python train.py --encoder_arch="shufflenet_v2" --dataset="rendered rooms with furniture" --train_examples=36250 --horizontal_flip=false --translate=0.12 --encoder_norm="batchnorm" --decoder_norm="batchnorm" --decoder_widths=[64, 128, 128, 128] --decoder_attention=true --decoder_upsampling="transposed_conv" --lr=0.0022 --momentum=0.95 --steps=8200 --weight_decay=0.1
Rows from block 11 of the encoder, named by matrix and row number. Rows with one number belong to one channel. Each number is 50 + 12 x the weight over the matrix's rms, rounded and kept within 0 to 99. All counts start at 0.
# p10: first pointwise conv (encoder.blocks.11.p1.0.weight, 320x320x1x1), inputs 36-71
# p20: second pointwise conv (encoder.blocks.11.p2.0.weight, 320x320x1x1, transposed), outputs 36-71
p10.23:99 50 47 49 51 59 61 49 49 51 31 53 46 51 49 49 47 54 53 50 53 41 50 50 50 50 48 47 53 52 49 48 48 51 53 49
p20.23:49 50 50 50 57 50 36 49 50 50 52 42 50 50 49 51 30 53 35 21 54 59 51 50 50 45 47 50 55 52 41 45 36 48 44 83
p10.24:50 48 27 40 48 49 50 49 53 50 88 51 50 50 49 50 49 60 49 50 48 50 50 38 51 50 48 53 67 51 52 51 74 50 58 51
p20.24:48 47 50 49 48 47 56 54 50 37 58 57 52 52 51 51 47 51 16 50 49 47 52 53 52 15 46 52 62 57 44 52 49 50 71 49
p10.25:52 52 48 48 49 50 50 51 52 50 51 49 50 50 48 53 49 51 52 48 55 94 50 49 45 47 49 29 48 50 50 54 91 50 74 51
p20.25:52 47 51 50 56 52 63 50 94 40 64 52 50 39 41 47 57 56 50 48 57 62 50 50 49 46 47 51 51 48 66 49 32 50 34 41
p10.26:51 48 50 51 83 41 50 50 50 50 49 50 49 45 50 39 55 51 52 51 51 76 54 66 49 51 51 73 50 49 49 44 40 51 49 48
p20.26:51 50 49 43 50 51 49 50 51 57 52 50 40 46 51 84 49 48 92 65 76 49 55 53 61 49 54 55 51 54 52 70 60 88 47 50
p10.27:50 50 51 50 52 46 50 46 47 68 50 49 50 53 44 51 50 49 50 78 50 50 49 41 51 52 51 50 49 50 51 50 50 50 49 26
p20.27:50 49 50 50 49 51 50 59 51 52 49 50 50 50 50 50 50 51 50 50 49 50 49 50 49 50 50 48 50 50 50 50 50 50 50 48
p10.28:53 55 06 53 54 50 26 50 48 50 54 50 48 69 49 49 39 55 29 50 49 49 50 56 47 50 60 50 60 51 52 63 44 50 54 50
p20.28:50 50 52 39 72 60 62 53 50 50 49 49 28 47 52 50 42 00 51 52 52 00 00 48 49 49 87 49 48 63 42 49 51 53 51 49
p10.29:49 51 51 55 48 50 50 50 48 50 41 66 40 51 44 51 55 65 49 50 67 58 43 46 23 50 51 51 51 47 52 53 60 49 53 53
p20.29:48 74 50 37 11 29 37 28 47 70 42 41 49 54 37 36 47 47 50 50 49 52 48 34 71 02 51 50 40 40 56 71 49 94 53 48
p10.30:60 50 46 50 46 31 55 50 22 50 51 48 99 53 51 47 88 36 50 46 52 51 49 50 50 50 45 50 45 45 38 47 50 50 52 49
p20.30:49 52 50 43 53 49 74 47 48 48 45 00 50 54 49 45 56 56 43 48 41 56 49 52 50 51 42 32 53 40 50 49 61 50 51 50
p10.31:50 50 51 51 50 71 51 50 54 50 49 70 54 51 48 50 40 44 50 44 51 44 48 59 50 48 49 50 50 49 49 50 51 49 57 50
p20.31:50 51 51 51 09 63 49 38 51 46 53 40 51 55 32 70 52 49 50 52 51 50 53 20 80 63 55 48 52 50 48 45 49 51 51 51
p10.32:49 50 52 52 49 73 47 51 22 52 49 47 50 49 50 42 50 50 50 49 18 50 49 44 52 50 51 43 46 52 33 50 52 56 46 46
p20.32:50 50 56 55 23 39 88 62 54 00 66 51 13 21 00 48 53 50 57 25 51 76 69 52 50 50 47 00 51 47 51 49 63 46 54 52
p10.33:50 47 49 50 49 46 52 50 75 49 50 24 41 50 50 49 57 49 50 52 49 65 45 53 50 51 51 47 51 50 50 47 49 51 50 32
p20.33:52 49 50 66 60 46 52 00 53 51 51 59 70 51 48 55 51 60 47 50 49 49 28 74 51 52 50 75 64 49 46 49 52 50 48 71
p10.34:67 50 42 47 52 53 54 50 49 50 74 50 50 49 52 47 49 45 54 61 51 50 60 50 48 50 53 26 02 43 50 30 52 50 31 50
p20.34:46 14 62 99 49 54 30 43 42 50 31 69 59 51 49 49 68 54 48 52 36 21 52 78 50 50 49 00 45 44 49 51 50 47 31 47
p10.35:50 50 64 52 49 45 51 49 49 50 51 48 51 49 49 54 53 52 47 45 45 46 50 41 29 50 48 54 90 52 55 51 45 50 35 49
p20.35:05 16 52 50 54 54 47 55 59 51 49 53 49 46 08 50 29 41 40 50 54 49 47 54 52 51 54 47 35 50 52 23 49 76 78 49
p10.36:69 50 43 50 55 50 51 50 49 50 47 51 41 44 53 50 49 49 37 50 57 60 49 48 48 50 51 10 23 49 56 57 49 50 50 49
p20.36:58 79 42 28 51 50 48 28 47 44 69 52 60 49 49 51 47 52 59 34 52 51 50 25 68 48 50 64 49 52 53 50 61 49 57 50
p10.37:69 68 34 51 50 47 50 50 51 50 48 51 48 49 51 45 53 50 50 50 51 52 62 37 56 54 64 50 10 51 59 51 49 48 47 52
p20.37:51 39 43 55 59 49 49 75 45 49 50 51 52 49 62 70 49 67 51 50 60 50 42 50 50 50 50 22 52 50 51 50 50 50 51 25
p10.38:48 30 50 51 54 59 49 49 48 50 49 49 51 80 55 51 48 48 49 50 49 58 53 55 50 49 31 48 50 68 50 42 24 50 50 50
p20.38:50 48 56 54 46 50 46 41 49 50 56 48 50 45 42 46 51 52 51 50 50 48 54 50 50 50 59 48 54 58 49 47 55 50 50 73
p10.39:54 49 51 64 50 46 51 51 50 56 50 49 50 52 50 50 51 49 52 61 50 49 50 50 50 49 50 50 51 51 55 49 50 51 50 51
p20.39:50 52 54 50 54 94 49 50 50 47 51 44 49 51 48 50 51 48 51 52 50 50 49 50 50 50 47 99 51 52 50 49 44 50 50 50
p10.40:51 43 49 47 55 42 46 33 51 50 51 49 49 49 53 55 53 49 47 43 46 55 39 50 39 50 48 49 56 49 50 43 46 49 49 52
p20.40:50 50 51 50 45 50 52 51 48 47 73 51 46 47 53 50 55 56 50 44 21 47 43 59 68 50 46 49 52 49 74 43 63 51 64 89